config.toml
arch = "squeezenet"
dataset = "single notes of 20 synthesised instruments"
train_examples = 78125
input = "log_mel"
mask_ratio = 0.6
depths = [2, 2, 7, 2]
widths = [96, 144, 208, 320]
optimizer = "adamw"
lr = 0.0026
eps = 1e-10
batch_size = 512
final_lr_fraction = 0.1
Rows from block 8 of a small masked spectrogram model, named by matrix and row number. Rows with one number belong to one channel. Each number is 50 + 15 x the weight over its row's rms, rounded and kept within 0 to 99. All counts start at 0.
After each channel's rows are labels from the 100 clips, of 14848, where the channel reaches its highest value: "strongest on" is what is common among them. Only what is clearly more common there than usual is listed. The data: single notes of 20 synthesised instruments. In brackets: how many of the 100.
# sq0: squeeze pointwise conv (model.blocks.8.sq.0.weight, 52x208x1x1), inputs 0-103
# e10: expand pointwise conv (model.blocks.8.e1.0.weight, 104x52x1x1, transposed), outputs 0-103
# e30: expand 3x3 conv (model.blocks.8.e3.0.weight, 104x52x3x3, transposed, each kernel summed), outputs 0-103

sq0.14:56 27 64 41 34 32 70 45 56 61 42 53 52 59 66 48 29 48 32 46 39 58 37 60 50 59 43 52 52 51 46 59 47 36 46 42 38 42 37 31 70 60 62 52 61 57 52 50 64 44 48 40 42 68 63 61 46 54 50 59 42 35 48 60 66 54 71 78 55 35 58 30 54 55 59 54 45 49 33 60 28 44 54 56 57 43 87 57 54 40 74 76 42 59 45 62 33 58 51 59 84 55 53 43
e10.14:56 43 44 51 69 52 46 65 75 45 56 23 43 73 83 66 56 54 62 54 39 46 59 41 64 60 76 40 27 68 65 31 63 39 42 56 60 50 54 48 52 43 43 65 58 44 68 54 53 63 83 53 64 47 65 35 39 55 42 13 28 14 77 50 15 64 31 41 47 59 71 62 78 43 73 56 52 51 35 64 62 49 46 85 63 35 70 49 57 45 63 49 48 54 54 55 82 80 50 59 50 39 54 64
e30.14:62 73 54 59 53 62 25 35 63 49 28 52 48 57 55 79 55 59 44 69 40 30 54 64 36 71 47 57 34 50 58 19 50 38 74 56 59 67 51 60 22 53 50 45 36 80 33 45 30 56 65 36 37 54 41 74 35 50 42 36 48 52 28 48 52 66 53 26 44 15 55 62 45 66 45 64 64 38 46 65 67 40 32 63 56 37 45 44 66 33 67 21 54 32 28 96 40 55 43 48 39 16 40 43
strongest on: thin (high-pass) (99); white noise (36)

sq0.11:45 57 57 84 99 56 53 30 52 49 49 74 59 26 44 53 56 36 41 76 72 36 68 64 46 03 62 21 57 55 86 53 90 47 42 47 40 56 47 34 67 38 33 26 64 69 54 61 44 57 50 94 48 23 56 47 99 50 31 61 35 55 99 57 06 23 12 37 38 53 31 39 50 04 28 56 48 23 36 64 40 46 74 32 22 41 46 26 39 55 60 46 83 56 51 46 55 37 60 61 49 53 43 78
e10.11:76 28 28 46 60 53 54 40 36 64 26 57 40 43 54 50 41 50 44 54 41 49 53 69 13 46 58 59 48 56 80 43 38 45 44 69 20 47 51 74 45 61 50 48 34 96 56 47 50 17 48 56 44 54 34 48 54 32 37 45 71 41 64 43 59 66 51 61 58 49 42 42 47 47 35 46 69 45 50 34 46 26 17 35 47 40 61 51 12 72 45 65 48 27 15 60 58 29 83 58 52 48 32 64
e30.11:34 34 49 78 32 58 34 48 30 66 46 46 31 65 54 32 51 70 60 54 56 48 51 18 42 52 33 55 44 43 32 31 53 32 27 25 29 54 62 46 26 54 35 70 50 25 43 44 70 27 63 68 42 52 55 49 56 36 32 42 57 38 52 58 37 52 58 59 99 50 33 64 30 34 64 48 51 45 28 32 41 35 42 52 51 96 43 45 69 45 56 32 67 51 69 66 51 64 53 62 43 45 43 34
strongest on: clipping (35); text has "clipped" (35); bass guitar-like (30)

sq0.32:56 50 41 51 45 54 49 50 56 31 58 54 41 52 56 66 56 45 38 58 43 58 36 52 65 35 51 46 63 49 59 34 61 33 25 57 47 39 54 50 36 49 40 51 57 31 65 79 67 33 50 38 45 77 30 47 51 50 38 39 22 22 62 57 61 66 66 50 46 44 35 45 54 50 39 62 51 63 50 57 38 66 26 40 54 29 57 47 60 54 26 54 70 58 57 46 48 44 48 32 29 32 55 67
e10.32:59 47 26 52 55 94 42 52 64 57 55 44 30 65 31 56 68 59 37 59 51 54 36 41 54 41 53 25 22 57 42 48 46 13 43 39 51 66 59 48 60 51 61 46 36 57 51 44 20 57 75 80 44 37 36 65 33 49 38 26 42 24 50 36 60 35 44 57 00 64 46 42 68 24 28 45 71 33 49 53 68 55 50 36 46 46 43 41 40 67 47 34 68 36 66 48 31 44 49 55 73 70 63 56
e30.32:27 56 22 34 46 35 18 56 40 00 32 65 43 18 18 89 48 31 30 56 45 51 68 35 49 27 60 41 35 38 71 47 54 35 45 60 50 51 33 44 48 35 03 35 48 64 38 43 48 50 68 27 52 45 47 49 49 43 63 39 30 51 33 53 23 53 57 44 53 59 30 45 45 77 40 60 40 60 28 66 45 51 55 41 55 50 45 37 51 55 38 46 29 60 49 39 60 59 30 44 45 48 51 40
strongest on: thin (high-pass) (55); mains hum (33)

sq0.35:42 33 47 45 42 31 37 59 38 80 62 60 45 58 49 58 49 44 63 43 39 38 39 53 69 74 73 47 41 34 34 48 55 49 44 72 54 71 17 64 55 33 54 88 33 21 64 44 44 48 23 51 29 55 57 50 41 51 45 60 28 24 57 52 37 82 50 50 59 20 24 55 52 60 65 27 53 47 53 53 60 42 19 38 69 59 63 57 46 25 19 52 42 29 48 37 44 38 65 23 44 45 50 58
e10.35:64 41 61 43 64 30 40 73 58 26 55 39 57 46 53 43 78 48 62 35 39 13 42 35 59 67 23 43 44 73 32 54 49 34 48 39 51 29 45 69 08 58 51 55 54 45 42 41 47 69 39 42 37 51 43 53 45 29 55 61 40 62 43 33 62 39 52 33 24 62 04 42 39 36 60 67 64 54 52 37 70 57 66 26 49 25 57 27 45 50 61 70 48 54 40 24 45 51 32 20 40 65 36 68
e30.35:52 53 51 45 51 31 75 63 55 54 59 28 29 63 45 35 60 32 39 52 61 53 65 42 16 41 27 44 49 58 42 16 52 55 59 50 61 59 45 56 53 44 52 51 39 45 50 49 61 41 78 43 71 54 40 46 51 61 56 51 52 58 95 51 49 70 26 30 39 43 53 99 12 51 34 41 54 56 56 54 47 83 62 65 46 30 52 20 40 82 14 24 54 54 47 46 42 55 44 43 60 48 58 53
strongest on: decaying tone (71)

sq0.43:42 70 34 52 38 45 52 39 72 56 40 39 48 59 60 38 56 62 53 47 55 56 48 57 29 44 50 53 46 46 59 52 46 34 53 41 36 41 52 57 29 44 40 50 65 68 59 63 68 23 37 51 53 46 43 47 50 55 48 44 41 61 52 60 69 56 70 45 52 63 67 60 42 55 60 38 20 44 57 49 42 34 61 50 45 41 43 62 45 59 37 51 40 49 34 69 41 25 64 24 63 40 68 40
e10.43:60 34 59 71 71 48 46 49 57 47 55 60 47 67 31 71 43 40 57 57 41 69 73 46 47 27 61 46 61 48 43 40 29 00 47 53 63 69 66 57 41 53 66 26 42 52 31 49 64 40 73 62 48 36 38 46 32 50 47 39 40 53 36 60 46 62 63 36 43 75 49 42 53 43 08 57 34 35 30 64 52 55 60 52 97 71 27 40 54 43 19 51 50 43 57 56 07 59 44 62 65 57 61 53
e30.43:19 54 12 76 66 51 23 73 55 58 30 79 56 38 20 71 31 57 51 52 42 48 38 52 30 63 55 21 51 38 37 55 54 34 35 53 07 53 33 47 56 47 20 68 50 68 64 26 45 49 67 61 55 67 47 62 37 67 63 48 45 61 38 27 41 24 66 62 57 29 38 40 54 40 59 61 32 45 47 37 37 41 38 60 31 50 48 32 68 54 51 56 39 53 30 59 65 47 35 53 50 36 25 46
strongest on: thin (high-pass) (53); octave 6 (44); C (31); note: C6 (29)

sq0.33:61 68 54 33 41 54 45 65 47 45 26 49 41 91 41 23 47 33 50 23 53 49 48 48 88 61 56 68 22 46 24 58 38 53 40 47 38 75 37 66 71 35 41 89 41 68 67 52 42 44 40 46 59 45 23 75 31 57 39 67 45 46 27 24 82 97 82 54 44 73 36 68 41 79 92 38 56 61 45 28 61 32 23 43 77 65 53 55 33 35 34 65 34 52 33 70 48 46 45 36 54 49 55 25
e10.33:41 53 64 71 62 30 47 61 51 45 79 67 53 49 59 65 55 30 41 33 35 56 40 44 65 36 27 57 54 44 33 65 44 42 68 50 76 24 63 46 00 50 35 44 84 40 36 54 59 82 58 22 70 62 46 38 50 40 71 46 53 50 42 39 66 46 55 37 40 44 30 45 44 32 43 76 50 43 46 44 55 60 69 68 59 46 41 41 66 34 44 36 43 69 64 19 40 66 39 25 24 76 46 53
e30.33:48 49 46 44 58 52 45 42 35 60 41 38 38 33 24 59 31 46 31 46 56 53 34 45 47 27 43 61 36 39 49 16 47 67 31 54 64 41 70 38 44 59 73 52 31 52 67 46 41 52 37 46 39 46 63 30 28 40 63 57 54 34 70 34 56 40 60 01 23 21 51 73 36 51 42 64 47 52 40 69 53 61 71 54 57 11 44 43 36 92 11 41 48 44 43 45 44 39 33 47 56 65 31 50
strongest on: thin (high-pass) (66)

sq0.49:15 42 49 52 25 44 53 60 42 52 38 00 39 49 36 57 47 38 41 00 34 55 38 36 41 63 57 56 48 52 27 33 26 67 38 53 45 37 27 80 54 39 53 65 10 42 31 43 33 59 67 50 28 48 55 53 38 54 69 58 70 48 25 45 54 44 54 47 62 55 67 61 03 60 44 51 56 62 58 71 84 59 38 60 58 45 73 47 65 61 41 35 32 61 24 36 50 44 64 59 50 45 49 35
e10.49:54 77 65 38 41 25 33 37 59 37 55 54 65 45 43 48 66 10 26 44 62 28 25 44 47 60 51 62 74 33 29 49 50 80 53 18 75 54 32 63 34 32 39 76 64 27 42 61 29 53 30 47 55 53 60 71 55 44 43 57 42 78 33 63 73 33 54 56 46 61 47 57 47 22 33 45 53 56 51 51 45 51 61 50 51 67 62 26 56 40 94 41 52 53 60 45 45 40 45 43 76 61 43 66
e30.49:33 69 27 82 31 72 68 50 64 06 50 57 56 52 32 48 32 24 51 44 45 49 46 41 46 37 46 37 50 43 65 64 70 67 40 58 26 45 52 41 54 42 36 51 42 32 38 96 36 44 56 43 50 45 54 31 24 46 35 31 44 57 36 40 44 51 59 49 33 48 57 09 52 71 45 59 47 36 35 33 52 42 44 40 59 33 58 39 76 20 32 55 59 48 33 46 53 19 44 33 38 74 60 44
strongest on: decaying tone (73); octave 6 (34); vibraphone-like (26)

sq0.26:68 54 24 54 45 64 47 42 50 28 46 43 60 48 49 58 52 53 33 55 43 41 53 54 61 56 72 29 57 32 38 22 42 36 55 42 49 26 33 55 60 63 56 35 70 88 34 49 49 00 47 39 63 52 65 60 48 57 46 39 37 45 56 45 49 39 34 41 60 57 47 63 43 47 39 42 72 45 41 48 47 33 28 26 55 73 48 56 50 41 42 18 52 57 35 70 56 35 42 54 72 33 63 46
e10.26:52 38 51 51 60 60 55 57 61 56 59 40 53 40 40 60 49 47 32 52 33 61 48 45 69 62 52 53 48 49 47 66 33 33 60 55 57 52 56 53 55 57 46 13 37 43 24 61 61 40 72 53 36 11 63 43 47 14 65 33 23 56 55 47 45 47 58 40 65 50 54 65 17 50 47 47 54 43 38 54 45 59 42 55 58 46 26 58 61 59 44 40 00 38 61 49 72 37 41 57 56 54 55 55
e30.26:60 37 65 22 42 34 44 67 33 56 50 48 50 53 71 48 53 47 50 08 82 43 36 44 72 61 61 42 57 52 48 67 41 40 50 53 64 47 31 54 60 30 59 28 63 61 42 46 50 61 71 34 58 65 54 46 36 62 41 46 32 52 38 56 38 04 68 55 55 49 24 45 51 36 85 73 70 53 40 57 38 38 88 69 41 54 52 74 40 34 68 35 60 46 59 50 52 46 13 37 27 57 40 69
strongest on: decaying tone (91); marimba-like (33)

sq0.47:48 62 77 42 53 58 42 65 55 72 73 49 54 70 27 38 43 60 34 42 82 28 60 60 53 55 68 47 54 61 49 58 41 51 54 68 45 53 31 59 68 43 52 63 45 60 63 42 41 66 50 61 66 43 61 93 49 93 70 60 47 64 59 34 48 50 34 56 84 65 51 38 47 52 58 48 81 33 33 56 58 43 54 50 68 51 44 50 21 30 56 73 47 68 55 62 54 66 39 56 64 61 67 39
e10.47:57 61 63 57 43 28 43 58 81 37 64 60 67 46 24 46 27 00 64 66 34 48 57 34 56 56 57 41 43 59 36 35 44 55 53 30 59 68 53 61 61 67 14 58 46 58 65 69 72 38 46 38 70 65 30 56 45 43 64 22 50 72 52 47 60 57 78 40 68 43 45 65 46 63 78 44 51 35 48 09 40 25 45 67 45 35 41 55 59 46 54 65 50 53 33 62 46 43 51 53 49 63 27 79
e30.47:52 50 82 38 64 59 55 56 38 30 56 60 62 35 55 62 62 32 31 56 47 36 51 47 53 32 28 47 43 79 45 73 45 43 76 51 60 85 54 41 80 66 82 57 60 73 60 45 35 56 18 76 44 80 66 46 21 44 51 63 65 37 57 58 70 73 51 53 46 53 53 14 43 57 45 35 66 54 50 65 57 61 55 70 49 62 58 60 53 27 51 53 80 34 45 51 56 70 70 57 25 58 55 39
strongest on: decaying tone (87); thin (high-pass) (41)

sq0.25:40 55 40 38 58 59 50 44 61 71 72 56 48 37 58 54 59 61 42 39 57 41 52 48 35 48 63 30 57 50 41 61 47 64 41 48 58 24 38 44 35 84 52 51 46 53 60 43 42 49 47 53 48 50 48 41 51 63 61 52 47 25 51 49 52 38 49 46 52 38 57 23 41 50 44 26 48 50 71 65 49 63 70 53 42 51 43 39 33 74 22 53 54 56 63 38 43 46 41 63 44 34 54 39
e10.25:42 55 48 32 43 43 57 49 29 53 48 53 65 46 84 51 44 40 46 54 86 51 53 28 44 73 37 73 60 46 56 50 48 72 52 36 38 46 45 39 59 54 55 62 35 51 64 57 43 43 21 44 30 49 46 73 10 55 50 61 46 64 33 62 46 39 22 43 46 30 33 82 43 71 93 59 41 37 57 59 77 34 31 39 41 48 20 60 38 51 78 60 22 54 48 52 74 38 50 42 56 35 44 74
e30.25:61 57 65 50 78 63 27 49 74 54 57 55 57 49 69 64 50 19 62 51 58 68 52 59 14 72 39 71 53 50 52 65 62 58 73 51 85 41 72 61 58 51 29 30 40 64 69 45 65 42 57 63 70 82 57 75 74 43 55 64 40 68 41 32 57 68 37 59 42 29 65 56 73 52 52 34 43 53 50 67 50 36 60 63 71 45 69 16 47 37 57 45 48 55 26 44 58 60 54 36 49 67 79 56
strongest on: decaying tone (83); marimba-like (28)